Rows from block 6 of a small segmentation model, named by matrix and row number. Each number is 128 + 32 x the weight over its row's rms, rounded and kept within 0 to 255. All counts start at 0. Numbers have three digits each.
After each channel's rows are labels from the 100 images, of 14976, where the channel reaches its highest value: "colour at peak" is the nearest of a few named colours to the mean colour under the peak. Only what is clearly more common there than usual is listed. The data: dashed paths with two dots that lie on the same path or on different ones.
# conv: 3x3 conv (model.decb.0.0.conv.weight, 128x256x3x3, each kernel summed), inputs 129-171

conv.61:128128128128125128128127128123120128128168128120130131129128117129129128137044128128128128056125125126128127140128137131128212128
colour at peak: grey

conv.108:128128128128140127128128128128000128128129128128136128130128128128128131124000128128128128133116126081128141118126137124128117128
colour at peak: grey

conv.71:123128128128178127126128123128000128128215128125122127129121128134129128085255128128128128136142119122129135110126124134128086131
colour at peak: grey

conv.46:128128128128131127125127125128108128128159128128105128129128128128128128101164128128128128131108129127128124140128137128128084127
colour at peak: grey

conv.3:128128128128140128128128128128123128128151128096128137128128135128128128125139128128128128067129128129128130128128139128128123128
colour at peak: grey

conv.83:126128128200127128128128128128143126128255128127143128144128128128128129123144153128128128128156129124127126156128126128128137128
colour at peak: white